config = dict(
    model='multi-label image tagger',
    arch='vit',
    moe_every=1,
    lr_schedule='cosine',
)
Rows from block 4 of a small multi-label image tagger, named by matrix and row number. Rows with one number within an expert belong to one neuron, the router's apart. Each number is 500 + 50 x the weight over its row's rms, rounded and kept within 0 to 999. All counts start at 0. Numbers have three digits each.
Before each expert's rows are labels from the 100 images, of 14848, where the router gives the expert most weight on average: "top examples" is what is common among them; "patch colour" is the nearest of a few named colours to the mean colour under the peak. Only what is clearly more common there than usual is listed. The data: abstract colour fields from 500 small random pattern networks. In brackets: how many of the 100.
# router: router (model.blocks.4.mlp.router.weight, 8x256, trained with AdamW), inputs 0-127
# up: expert up (model.blocks.4.mlp.up, 8x64x256), inputs 0-127
# down: expert down (model.blocks.4.mlp.down, 8x256x64, transposed), outputs 0-127

# expert 5
top examples: mostly green (76); dark (34)
patch colour: cyan (42)
router.5:445501538433544413431495483534535502570488502464421439494574487524491533476454598487487489454495436489551544464508446468503456438512531473459510486536554479469465528498390511527499420530450465599414407509499496433429522534379551467479420563443496576457433477515440465421460561514475500453447543492527483468517452397498476510485436547500578528523510512496591454545451490529462489500523
up.0:495474614503498571506554583451565513443490517464459446523442372539488437458551455494462584528450436461493541469543516501555492529604479470474471499504467477496478507581666515459552507463588567389530449414473569577527539436544422535568481522503494471465514442533498460460572430432547473493528466487446519452577545576517475471540547458602635450530477519518390422467556480591426502481516
down.0:509487552547569504522547637472473459563542486442427508454476567486485509458541494527517456428474499519572449458575612514486537488557388460442560557437566469529446516489512569473525431551480537588451565522532447504565585433563479400498526473487503431359537496487492508405451454466481389566439517558463462573515456525433476479538493448428532504457499555529497440544501487519568547594502
up.1:495539497518437547500454529485440489440462488487528533397522607442495609476561534540516579563433518554457481432444495425443532559527438517565586526507502505432451555474582482492493565564551485466498518515554445473513409518572532500589554514444493406614537484456495508569447463524402482396437537544534503484442374559453558551477579557533504472582539453470487542518626409537521564515513
down.1:490487495462444500365538438545496536499509533598565443508499431476477576556517464449531462455406485422464512442410544463476576580428517495389428518536482415537421460502444484442492490482456499463512485467496392427491494512467507478585525424493485525474533555411444547521508568462409496612497433553444581430478446549529535473483503517487469531471545439565539471567460461512497493439470
up.2:414565485417448470467505376471407622438537536483587448488442485495481474495546502589487474413464479448519540584480517420522430413594545447459470464518415464410431446501526595516447423521570586380500537522501554509502438505531473521471457465603514493450505542429456557532503449428563462492556470484458581530522534460570466473480500470419481512512567461537466487404410510452492529464552
down.2:531482416477409496609500570497504489480512534535450404542479530563403513483479576528430529563526531473561508546449479476436480532505451569573626500413508459439606608475523557508503533516506567547506510513447453443537499439503515428514465469505503468495497414576482396502465471526508454547519501503569400548460540555500482461460532480461479407426575417451412487480491475509481472492631
up.3:592478496557606407480535436475508501454377453520536521509515542441477447502526468523484515536540521505627494465451409459447534494483480615517471510510506431503566430549543416588497504443564554550492543509558576424468558465500533482499436554425537494490608527603531497553498452488566531465441465497453488470468433533425568475427538441446592514501580490492463484558551439538467491455522
down.3:506485455542388407445519446468499575516421508553490586504485516502479506515527491649506515595565566509454464542542368567503492562465507512474445544421493388515489448436518449546467577528495427509505413449484481514472381459409522529460518495437461509484546445559548443518464405469423473521487559474501512454496586483508549531482487442519589541444538522546496484531489573449435483445497
up.4:527507570425433597469497511432495522509524516461483465552545483540618477452468504478453549465410497437459444515512597438455476512481496471503554496479443416510445481561536568477556478487581543515432436532443480471465425563499567540557483526450405471489512487505479514437531570527494477431477360498567545378502359525474456471429538456469500515530479443451486538593538483579408550482556
down.4:513473598512564470465579512476589485468526429673504523489461491558510474583574614507471540498525399488493538596539478517429483485501577431526506493544442513539475517485408470502542475438444380509562600528439550550543540507440496483470451459467615501430529598525487536595548500577487468507552594498422423550510535452502612521436475526565479468543446452617569413463521473523598516554457
up.5:540446496435539472564504554504543455446546426467479513497531435490489413465564526495413525421508488469541486505462479523428481500508460527490473539431516457588542536524536403467434417461530464532553384443546521476492534534514395453478540543553471511440408568532568558544477500556476521601569469489444471455457450500463439449498527555503552502391510557471460462535582450544514419474532
down.5:501458517548486538370502493552475509544456473508540450440484423455496513472430529576512442560522584560595537481561432460477418630416533506550434579418489516527537509476507477498533557442558511516499447480548477549436550493520433560512475467514565524537512470502541415584431561485561546513499453481488464459511542558512491600404512505523522528480570477496455560430515566504431572409430
up.6:533583554541509576463479485417495515455455484504462561514515470488469510481596518505504522420464565482490455524468527448545418535530494439511556531491494402401515475467482473600553559576562489548564478470538530508536543505476473594553605458541509468432536534495434514601529365525508471407467449489418501447466462506454544498497617499469550401465561564494497434531517473567461543490574
down.6:518595621571429544560563477473444466438541471564572480559513467563532472436434536614521558489513400511519484590484544531496494472502498489477507538529471508540497447539476487534537544555426445602496581509487426619423461532568521533497474597442420577585594586465535556491484563481414578478518497529384513552479552519477526426485449508546455437589485488499531551477440552565543527506487
up.7:459409532448529567524425568433515485430535459415487505489460474490604527520424462469469580480455552584534511409459520535459510585495387459556532496554476475538517521507492518540428477458541465443550462493401483557572524521479543508566489513572498498427465521491462389470546449501563520580460530522427480465615524521421480481503572482402442448478607558494470459474556469471536476499473
down.7:478455450467550516443477460474461520483444647444511473497453522452512436457551546464505478555597410480435478430543468399512572439487469465580464454554586467376451446516515582530557518478466488555503626488539418522539567551484531499432567527551480437530509460445600546434461494533464491479390414435547484493512474551482544519492577456472494451473469463478449506448513461440571537578450
up.8:575467497475521444540508490469429467501525499536498522522501548546488452462527420498532566456525571500496439518495625424457513510511481546493505510516567453505557599468570452513556451577587493489556389446411529470447522390477481508552589428464496484460533446534529493554480486498499585527507517547468499522482435556607505536480488524476539452531513548505390501494520484513512479399499
down.8:503578487571482555503517474537484504521511479466605543436454455479547435583447456557536440565525511485501494442511511478582538453535530569436594466449509498486526487489570493510465440386451571609507490491411495437486458417476542456527468533557510522535487501500488488552456491475566510631496474543495529527573522467522471494450526474535490573499562541553492422498418485486412451507544
up.9:532597588480509379516504513483450495492525527516473584524513500489450682607437490446407487484512594526412498553490531496421484503598530501500509525589542454510530507466523511539544489536523478446423458551433509537420397447547517510586438501501592557419414488432403498489535418479463539380499488550494466442475574472526543597518501469481547527522503542465431530549561527494471467417532
down.9:460551571452544511493446483432479486484481540499514387571514478459536583550510514446523440469523428403464499492425494392538629488460439476635666439544521402446461455425559531489512527483553508493530531526586472510564498476447510469511530452549529499471505561444531496495456529509446490600479519443602437492529498484500472394477497386427460503566537533456426551578547436482565408537556
up.10:550529486420587522471452470463548505475539480466491679517525475517527558520514473549532546554583471503463467508491468532477537453512503553511455486451455464468458458534480532502538441596534427469483507551382516525451525496408498487533415515459561464499566518552478484496528463456536508404436621494475591471478544587454573492443551455462587586491432448534417458542543441475525599451460
down.10:471391527484504508531533451516496528560472483554516526454608447546482504493513547527542586618538536476540496479575473519513448501451522491510508531500439465501444486472478482441522414508538412522463455533508556457434549544538606580437497494542534482488409486542565446494455485486581503496412548509481519461568510531516463523495556501515480453519427461451492474441456540474618453521601
up.11:500505440381562481504464489497472448431525558509512569454486550492596462494567566469370556472506553601593478536489471500483472552503526441518482516541461478480501485544512426517531521423558478498429488527508474550383583479535370423481499467498504567434434536468525471551470545469499454534465591595463530543496505546554451469481512503533557458477549533508521524503555559331426521488524
down.11:549459445509440501437555470456484577496487478498466462580604480522433442468534512537483430460500516552508491495511490449533469537406473608524534514504465470532506466555550448607511524538566448479619470586523537552520434535530470555604506552497478457451466648487564493541556485427510473517514444516507478441460427558488465506448425467437569439396533482505486537519586595505460424451498

# expert 1
top examples: mostly red (53)
patch colour: yellow (55); red (28)
router.1:469417436385490646464492507497453558535492487530572503546512533618431533584452532500541443362515517523438553512493596532443468418529500484551501444502556515510487445459507546562489556536442445433489484455533534514580545407528457521422505494587505511458480443475564504431567509451420396542479465521503534489517519490475509461394442484527493598495484532511498489462503502456619521536455
up.0:409536508458610546522445578445556468478541497512589551496529466483466383523573544488522551469551489446537484489488539497432537486494516488503465491528624467514546482511503483554549464531584459456575505436511549582483593411445512519453577424534512475464477511466471563482493488501550420565492559535465476432489561554537443538525530539423527510607529553473483508460508448555535487485489
down.0:471452481458464461542549542467539527468445517503557468539509407400444540572528537535433424465468611512456532551427483552367386455499563498546537404533556461464471493487520505519583486478543438545450458499501501515461437448557479550466441501523431484504424551474472460553538477560552433389540411538465388400486546478476486438499493418511482398523547401543524522562532578559473453542463
up.1:534535511553431456406488491439447480500438515574456533493528578510527458460450516483393541500522416516496512457375450520569474445552519511521448517484525490510596496509488475491488447431489483453498512555456497466494453517480477495443488439521540558509464523508521463603519452459423524484518557541444466562487521527553508471449539489440501451467552460485434446431623564440458464416523
down.1:524452454478486492525453489562483632549550467478493525492404459432497538482558552474519466450500528601539488535590572472399569557506533522449433536467594549450546562480478578486430355511492504448510492499548566495510541568483478515467558431491460445509454445469501474498543552538503493551476475463492468462578443412555437457513496541499511537547532489669497507443412494453555519525550
up.2:528436456506531483567521594474489563452522413529460495495537540487489475457499491542511552443484509523436517538452464456402617544539454506595498378505445390495444500405506507445521461552524415472505546483533602589528436469564426610408503638492495485436567525454475579535588527460515569455547517495447488443507536524527525537452460386512506505586447555546471577449516515431548564530388
down.2:490458575416538489474567519495450516446562442526454477504420468465572537477523556470488462391500561445468424497498547480468537604561524530512484469596421468558454404429554389525499494526524448491473545538491493579471478392530451481429557559535511510477505399374419440625441569566487463524467513507463491423486477457504519450565558421529512494554508461565496471560506407536424484535506
up.3:435464507480492499470558520416550425474516423477570442560459448577501464527535567531512590454544492442504526495485501537421482581510498450590505469587501420529634581448522406483497453571470459486526536473522586587486513580593549516502517445459507509551489513516616501541415530495488464449493486464525473469536501522578588612469476488572601484503599457437478541456520578440526457539486
down.3:544474551547457489529487513533547460481532474433514536493350558386460500509445488493474514559465588484539543447602540464388592529470389515450583515417518556446495513466485463464486500483451541574468497445559494461472570630467489490491520516542514467491537514496531563466451520520457525516488502522423429471465504483470522491539475424473454466381469473535567573409461590574506538566417
up.4:370541378450522510483393425450450462483523508547476517482556421508409609555470525564420551546444515544441521582470449485457459462494541486451532512483528417562463422535446508519460424415525446513466438471525599499485468527396494431452481498553566504452402474496538504433552478531537563529520533555498490452524608530514458514520513498462504587442525502575498477542428522369412508468507
down.4:436432509545616536478476469515414516459491536423449513462589506407495538477500562493529422481516476498553560512481434466434493563622544502566474514440561542502503472482525442533499471559510506497439567537497507524401467453477364400545472506433555473497444516499491530472464517511567504440431513474546509535538513555531439554539449540609467449482491404479533468535520457485482507533521
up.5:483510499473503531452481457484539418452526561473583544476441459476459502514545554488523588535491496474474550541540505528516523553459485525477441498465512469446421481555480566491514570456461495453449479463492520479415509409496533568498506420365473545530437470484321444555550552481551422484478465449509503470459562521468494526424536441497593529417512485423389418422416530396462498479534
down.5:402481421493465516473459465457490500451456582467472450432555569504434489444463533550509542535445484571541472500534491531537442487482437572503535554444490459487433477538477515515528444536477486438536423557530531467450523419506597625476544426504496522576376548469527500590537463517591487423485471400563579563413519486502511576481602524403569451469485560472520515491493514439461429434502
up.6:488536485493593447522495463469515524455477442509511556455574508449456517478484482437431528536488389508489477480437437446520537478580530521565526533525565420506593519501484459492511576472512582466469543482498602500537461563482477447521560515538527587568464557438487393515349445512496498464466474516521534521569508476453497429505510524463482478485522478470452516493582375485478511491533
down.6:540481458444520519453550437504519618519550460545531533603496410441512463475549580493524507500574444405412508516506462530487467376506553484535469507519558515540486520462495426509454457491482498514526590540450584511539472513438472546430506523477501413530465538562557517470576532447510518433586505447439536455566468405530479596492439618543471460534550461566540566400446502434467476536471
up.7:553576499535501403503534469487576493459427487447527579570431557531499491454499418544500605484520550490518432577466477561544545496457450570485466473385460397480429558596489546522385475532475529518478553487494547432508439475518446501557469503483366567470493545515520541538430564546465513455414507501554522415595551443511568455517531480562570553504545532472440511489591415447494490341536
down.7:578499552483539578494605445508453498438584489494482490510482484611656519468501535488563567457449504467519479562509572501487502491497569484479537670501491531543489465505476495510518511509570546505515444445444522572420545463563538527539381432463552514457555532541469453473503486463527513479501537370447378523440603561500469517525551544514522509552440597534535495472462584579455521436428
up.8:496550580547489430537516373453596468442510498488505591474446487427521568469543542490496518503502533439453454471383410446533477493517540563517469508474558444507521463494569404563504543486479573505461491593507561511495481535471529515566492592439505558553475544525499494581518441556532456442541474549581511504454581490529501470516547476504588523489549443400530486536558424566379472444497
down.8:435497455560441528367570502511390453452444433467470540530504450400436473430468540547480489541474555563563453488533399501520486512477467507446382562355462461540485469548457425580477450532531490417447477523527424541473469514426467523515426512430507523544455481530544431520574472508489521498611501565436565505434522447537593525389454524579537499460566437533548417481562574565429491462463
up.9:538537541596417545442524481474359511523525488531462506572521523529588411549489400480515498474445594474456411557382530414534495539555487535538468477572363450523481382437585571494667456540539527531502461441497461550554549490538557522557492531475515458482590475468473506484536517484490488550494412457499534469491483524550553469476503399522510499561567592477535524494505481453485565439486
down.9:553568515511486475281526423477490577514522472513484532426527515562512426554533540465454442437520567502455476526470506494558496489501452452573488470483450456488413552461587485530512538574519487550499411467472562504527437467581524535537559495508458549522571483409546481585524447555487485450480469486498462431448492398456462604537483480460540534574510502474456565556486554537451456517587
up.10:545395509479523494562445489497467558433505497452522504494413459483615538369546473457561538493493517474457459504474511444446529626507470554415587556479505435462509490524521553515421469540564533496546458492418501413448342518649548520571625519503451492374510431506466544484547538539518562489489550498513481441515514543548418529565579527484520552438558503482454534454505509424429493423546
down.10:544443549573498528549481393470447495497423475468511494417463486475539498517424493485499474488489598458546476517600584528444490510416485445479513524537413547433482388423593562441531499491477456482538420445452510528457545470559498529552554448558462453540510526473449480532537473477490445552581485515388504497486557398503516515504558390549522535512492452595499606549542505580444524512534
up.11:484515510490426573586461523475513537479429523500541500461423500479557567518503487461509503432543543486390450580453523529479470561500461547420452584478608492460450453512454552543485509501501539489482488504512470528494457423508529440526461510586504480487561618480549591526502470468486417463471552458567575500397494571423503495570520455513525604541632454457530471497535534525550531460421
down.11:579512533472503439390425572458426437511523427499613470474622404512479539491419499484557498533578492387497450549491510501441608381473551575491606457540450422530482487447480521534510584601543467512494423466500438437552518433538631554535487523493501541547512508570576439522557496611501483540517412520550451508493445559482473501426505493435512551522505419452504530484486562579593568492536

# expert 7
top examples: mostly red (57); bright (39)
patch colour: purple (43)
router.7:531505525458478492436484544520575495556564417587568509499505532555590552501438450507609496581485562458483505466506457476481598486521503472506601490537473501503518472487471477514514555519475546457533459527589426455529512537544482541445600508493450588532488472468495509601528581502545513531511502537463540476436415525589539529454468539521446500567474524358429551442499497563570501629503
up.0:452493533552533421596563498414584574459487547488418540561433411477566577469537438502417571515513449494450456550475531527497474458567510581463511542571444403350478528484507512557586484495513484525505500549457497516475425505418563506596478466586538471456444466516591455420562495526499475518506521523429538510514570585580514445432502517525431483456579404518430492579497553426538444447444
down.0:541488583525438491494549471617566512463560554553500540447553523514508497593491489419471486510393552540535514439464559525511541515453429457491616458521548435417415533468490563423422475574419528517484446475497511481555459492503542554479522363590448470557559581470441480559488516484475540481492581397470460536493438598429460533506525466436456506406425498510386511416513420535516483546467
up.1:407425519438417542543488454467595535467581515521521455521468527377554432515525532516464517545492553409479511472470533439456587495481489527535442541501468406478480486514560515516570504505545481514543585549485494485488502497523500435615489574485496507345576572545512529519483490439534490469505467481512627517459432539521574478571538500480476479490502468437485415596555406450495477477498
down.1:528458455514502529500455517526578493537479470553512540442406536614459576536533491533513503521488491603514544470491467507449479443548483529428460498469502539463513613404445530564392541493500516564429463523540511455569508476492590447503428509547475458505516412517589503482421455631526410451500514484526515581496363535435505554506485629450527663457470524503425460470553532558508502487566
up.2:462475480494510536561502484445459528443514452448468586482454535451492485546606393427500494461471518486523482483527584469553467456606381534465471440489539450415493500476558548540494444489588585434574476457483452438560506496518533455422545446552543387442414465483538517393500440474527581529530477460506508450490454467526512526427531510493542552471470530578483511508474458473363486511469
down.2:528526541558551567452611473542524468505397488532518383530461476540616528501481495487494492490529414506488497492462612521477501482444521453534573417519512480553496436480468522436542571524496579501516472492508423590472501477486412445487509621447506577600457528509517484493531608414497525472481478502443496511551554456551476490451482414513519571543499376500601418514469516620414461533494
up.3:497372457487527455517447445492464540423527457457490599549458559429478508528489497502453518496514523536588411500474484404529480521459509509473531582435495347430470424560540560438503486533530524436513532500487479449521509415561518463459549373502583473434524465442429456415514422572585425579458542510535557486545530511500478500440609521580558513400488479467476438487558547496476477475497
down.3:575542497404487519632505519454505518458503476509466453482576461541453482563459476472458472501484394429494547572470520525499430423497544558490613482529500448568513501484574599478541454436599608442550479463603561447454531493587506432539482458450503443510433492513480573434502576525454421479538432546597491539474530519480534538458504541505522542483477501463527457559510509504398497517571
up.4:494461561599545492555589411447509489459480455588600551588462516485571482488560530464474550511527499538609390561458480516417544481449485491490471506422483489476545461427607430526458405582559477525427519633586470540514388479483430519430421385430504492554547568384454403586482496524407498464562482452455457466436481547472547591465516459476546562580562468575397519513544555532443512451539
down.4:472378520515470565534528582552566454442573518517458403538511539516464556542553538498525523543485429475474567488574493531436473453528433522482540494448541545484458550410420473497441524579480511546529524514510437466507516511484513490471491565472546443583500445497604465492414550490438599519452473484560391475394481549541527545591446421500456417498562477433465493501507510537543584548429
up.5:410502495428544508591530555446480430448507469506518592474485460482558442459488528505518522487477526506548429488512541476453445544501528498455471606512498520541402529521510418438519457484575453470510495537483514538382473557461483450508488496493486445429474534447465509558414427565498488488432511515447521453528553525484489395564521553572562554511502541535443483486600440488467496494508
down.5:579504397591457477511495519554465563503419572498520517472599525565543437591478509443547533583496510498437503488443497523431487574490439414566553428515548532440489570446484458477447513448549527415474523537394506520490540477445423561499531519528485479472584410495468448573617480471528389524539564534511436561538492510476558477351561440465516437577482599522510439543505499438578470549496
up.6:520472483586460518509534420397548538447528506499452480503438462475555498528607418423458506523448487428510532538437519516463484539468476500530477489481403422434489507464478436582523543514551472563478425543544419455367490490518479503538523466573539466452532523484460460544548469562559518439562546351403405477471500450404500449448572484419495440542547489502495498464520431472460430461533
down.6:544497528453515567500558465490465501459541510550506477468571517515633538501507520517528531554501435524527470490627513546565509511398448509503507540514515403489507518588477567485434433626417459423554522519489473486455448433433462520556551429501490458477601551473560551471473439413410593490557492519514557591436481463535423587519452505493468527506480485394535451448504537514536546498585
up.7:504515423437495565467444521480484498501417532402407533545425455446504506554476514546516500560417522519533503466447492537473464371477389420418437493452553484466448565532547607452496487575497538457382467507480499467501536541445546479533599495618471486458498544514499551376519490433488502597558621593484494460549498483471444582443565477367440468416545483454528466521525467521420413462424
down.7:404499492454470498478425501481506542539462529528445493501485519472408497487429521638403477434439493510538525567496467506472510479546504471538453433475523579495402402510584493500503577437519441478424498499535542503470471539588489540442459550492488465440452485451544488476554574616525496407431457462540460460482414502537501597511501499521484452526509411527471487525436537460496532517455
up.8:471509380535428512427458410491441464458460544510515407539499529510509461571456418481425514499453512438546453546395492541471450436454462496431487611494519398469491587485568469575559479495462469451617466508531519431354518494512508502492517509547540526501467546564540512487523486511474435450570594457506482453477473503514468486443498503501582507534613508452559469443511452523473431397436
down.8:498558535479516596563419437547458492544534484539455526400507515443506565461470498505496532499419588530499585469610464533446519540407522506484515503541427526546578457590477550395472440461559480456483352411499574512499450525492441441463509459510516511513438432458498479628473540437488599451600530562505464530503497476561491572505445482566528582588479506533496455403490492430579483517569
up.9:507511532488516586483439435444483474453448553464512522560508501507468532571482515587490537533495499502543507475465435436456576471465475525549535471540466546496459609478504538549556550535500512493574497511589424450547550583443520451523498424464488542480535539440553468537431421596448470446530458456513458505498487498509522413473528521454537476454560496463542534542450438450470498483543
down.9:479416470410512476409488470538456464434514508569556558534463499491582491599490553491471462487566511541492427472528571456544442489497589514539499513547559413474448395501520550514507452576536517516466504487519482429470627433488552484548543432511521528585414492529457411511488517455489533603469466519553486532516481488548398556456569426545512533521503563434526446518554474553422549452580
up.10:599522546505489506447525474411444561478459585449491483539475524481543493471559487522476636557480464536478428594494529513466525527509503523514480489477479504444497449581557563527531417369613545559438511412489447544484496545539458548525567465519481476481487513501624468428458491528474453457387524470425486479533563505531486479457552473421467617398610461506431452524494520533419583468499
down.10:505522508475506497418548567542395495518522557556491528567466543476440529649500522479483533535470628537465489528470425510433491497522480488510448502614528437489471448457507567457486547493470478433517484607551506534532513504443489560413388457615521512494544561457491470562442523594494455508527524494503460590457494492452547493468493454382411510498464509460472464559582428473497457415544
up.11:574470531380543545543519604456457555445513608504538488504452507447525448504509430524444510453465535433461435470409469411456512571558502539449536484491502467512491484510501540506543451497545517485444527480480486496491468487502471555536483625575521455337508536458488448463533451556462484488486457524560570433492455557380596452485526449569587406469514456471428435454618497439529567463499
down.11:555534507508487433463582478489573541545480444483606469509497454515625469471515402507505556545610536528414434426535508609456494519486451504459421506484442493507506492501454411489457519456497494504455597523412510528525536477533457520452491555470450493492508477591443491464527474442525501583500528482384510452540570459508543419471566511512484515567447596514468607500445491425505474524536

# expert 2
top examples: smooth (67); mostly red (54)
patch colour: purple (44)
router.2:462522544528495484524414518531562558550538442583513513357515460533393499582547519486563454545464497514439519491534519546520531490528490499426499503534500504517511512558446496454449502511432420460524534476486520417560524511525558509508549405634454431495473533563484535503389432523485506488549556459496402428577479498471454551542508478448474497400488478469442548506552482498558465462580
up.0:402576570513574480545516511429422531422592586489449513500499603464474470499452445564446556453548513477533433546499461497609496482595510480557528414570340486377517510498563477507565515495493481538532500479503494536433533469444457441502499474533518533500550534452453513473467452555471453538529472566478531621457530488532527522495554479616523503578479551393540466554588466439506582481511
down.0:504490493451457484434449534531475519492457541510502491470429562411446629422484527503583545584456522539516436504509472508495548540445535475426446534507447474506498500592470542456521533484447483517523459476486472523538360476513509552613513505549495535433494455541445512466540543476564524501397443478456571393480528479425499443544539421451570569455541479471473515520500543469470659417493
up.1:492546558448562436441483485471534514450487523473537560506395469455540587500557513418447599493568537442473466508509520475467627469478416558457610471623494475488518484477542580569538460555535544525568580499535428476571456594445498467516625474492559511499440564522465466425489458554517553499449465585521472452530506535540527457438562491478479493461602394527438439517546453575474518540539
down.1:498470484628518555499411573510531512510541486429428440500457442455460485480535469500486453485486568591430469460486550506518533557631456485536470471458616573540554499469530415523523465465441540539410604450551469537600620598419419451521499416542514471448510443526476477443540519512491469575495608486423457518560543474585522478521507452554451503558563575518482513526482446554500536518393
up.2:463491549446466554479547534458481550506483501366585549628380559460612465451453477463543589550543493547465456502483470533587524515464509450442542517520494452461439503591449473479482559518497505480559465517562462452483484530486490573489495563465543576501525496457518406468603455499423456449523452479485513658554504540513521466477574471451564514480518498507447462553512491372438481480567
down.2:493547472446476527461417572510414510563482557510502587547562442435490577558485565442468526532487475459543446469454485588497492370495486595531425432425492396520503492453461504533542424516474513467521433482489503446436442429439575550473423394498553536562499499521448492507453504496493503531569436448491572527474479465476480489447498499430515492527462491483408495577532541458542496461548
up.3:505489446539467461470477540503570543496437508473510494428394563461498550585548548535514455507458537470461477489468462527433553571460504578537553534574455446598466484496553444477494535537550458556524452538510489513557447602603484478537533495566448454405468552498534522518463462608519438497510477602492436385513457529564488463458580463451497483410544459452525475548499475561404506480535
down.3:476430469472426497548381499439488531505469484562503550399447461467466504507517576533469524449448480557500491532493517475404459495446586444555455582409420509511458514447514491504468548412491418445549487483575460618500536472519438582416532576522532399552542500493521490525508537455521481539532551467457513427546561449521424500473462444456558484564470372605523442515501516507497452477493
up.4:519526511546476471439471460472436580464536495562492573446431533417443464479563535564443489612458477477505521527504449445500565485558498515494436567441394576571539465557505497506468509454517495483462578516500497447533397582563505476558438508576467492347537475579562533547497535438452556521457434524429549525494536580401595521476564450460415482458498503488534375469430555494675471493561
down.4:457495479493472591447389566536608406455500503538385447438462575474526424472484498538475512502430491548501432509435533463476495582561464395451405505553472525607525417517506477435425596491423426515494529500520522468489562593525546478543517504499441544432420446498583484573541451584590435480593549448522487540467461492514527466519519441514444492535456488547505527468464515440475454442543
up.5:509434520572631421539483455435437394429536636378437473564464495482518494458483416497419574517484567540504470499558505421520555662474507454416434580466445488537446441496465539484504524497476571488452456501506456475566488436410476446551502467482477488514484407500571479508569430477413475506408483461482470514512493483472529424519550467584571443453446550415577392513502513514419459496467
down.5:475413516465538639452558499545569464468577517498528436448469565534502504549496564473504544453571464473403485446547555504443516523450481466464499523480566501442495561450370511506479565519464511492430503457443529560450455418517531567457493579455494440511483475454491513446480437516547533519431410568589397496527412574452511483546507536538566479524538538547484522564527518449569442556552
up.6:400517537502453543508516562516471413497558411511512520440602539507447463519557439368578510441522470506502543493441532560519477439594437469480540555437498571486465530605490478601514493433538506537497506597525432509495512529499570420461508504501562490473482565512417529560431480476557541527498593508498452513558495526380522559431514594454514534529519516415391509547516480543468593449499
down.6:407461496512506512518536528492452531437438501565530504547524416446475592487525540542533450453486573404472559563487439518498515486477494604509541565589503527515537433525533477569578500456507424567532439469544455501485462557491608436573496473602498526522459458411496548531440547564533527530576442529488530401526433531536445429404483493485461414481495468494601480562546504459488559484454
up.7:492514431515481482424556492455477472485512437576523418505565415459347541544570477601485450417439499536475589517520459447574471465438477440456417498469567448507493527497523501460499513519494513500566458574447489564549386452464490404438485510532496473441497517442489559592520436473504436489476471529467562411518443440479478496484526529482551435437548480529445432561546516511451496460507
down.7:496519611506492581535529491517430491493484498510539538534540497486344690528431541471489499498413454455540540516494489531502556514519483566575523501475426478478487544448453522521513517587578474529470437536447515522498339480499617482542457539473537471582463551491483454527447449527454566431490422595538421433429530497461477534563424498510469511457527528429494525412456527544408525538475
up.8:477448609483487453465471546488437512501501522355456462535377496494525446441441404490532469464455485403477489482501579391529508470564504471532470504521533451503491508497498538508531537484556609451473457501510572441579491528518493449493566544506590578485492581530490463427542528514596523530547540449490605533535543550481515471486509464530489628452506415501392466499487537527439464474475
down.8:503521370520519546483548508511513621589579497464545519449454500477515521513524510503588446552545517485525528466469531463468438504493541491530558374455554525446615536428596475527468433506515507451529420586484513524511480466522553540521480470558528526413408424508390455472577471537519565501528512531589523435399408524495481534511499552442485442620516485507540501390511437563490467532453
up.9:499527505450501477502523497523565483511458523507464536485494523460486543556482519445493451491478590445460449527554574497493526573532509527487439399472587443520479455481563543492523554541527562492480431503485441378504481387641468419495496465521477562524479563512413414414479522427511524463544471475566486392550347573478532584464505501542514533462424461433408531604578418416531451435521
down.9:471480594486417647502543471539424508557437450394587555595548516430455512571437539483525496434456441449607555508519489485472445446502538467611569434433475540483516521493492562523494489428488541517543464571517537500470510426448527480495404542420528496490487575520491422493448557561499565545561454459615533570456390493486524536522523488475473467521517482402426521514490469528418468491651
up.10:515488573365522579458548555510522434504423486448551523543403518446588506550426545330513508424469452538536488469506487565522542581459423540488558422531544496515438472441491454515412519575479496517432569509589476529530583519508516445521536499436478592625434501534510507553449522493408465589515551512534454541480459519600470550474541493540539518528584552558450527558484444512543483474462
down.10:589426469525495537476519468473514540500529547498488445517491559446580539468490588455541498442501545636525449500504471387520418534444552471546551541569511447437493417464551547431510522544546481468480508462572464501414522479468402576470534510505558495522477534378459453533555484403500480478455557492506509532540548545472491458451545417496540514505531505539418460514480444530456527484522
up.11:540578530510493517579497513416470540460508519518496511458536572454489417536474396417426539511455461445600465510474600522497461463443414424403569529449424499475444475482517504507597457471522513509486448488607457464474529539506432440513418459573511504471581488484569523416534476439467433537517569510438487549462441448433539509566590538415447468538511566543504408492513521444500433496452
down.11:588535579452488638508433427519458444459485444462520477502550532500540460563472524462558474525452502509516499529511557538470527430460523554498513506476476528527469435592459531407461468546464554529485445380379593494477487446538455506558390505490401525524495452458493513430522541507412498526511463532469490449525595473490420486581488506602568571630419531408510498512440500483563485500532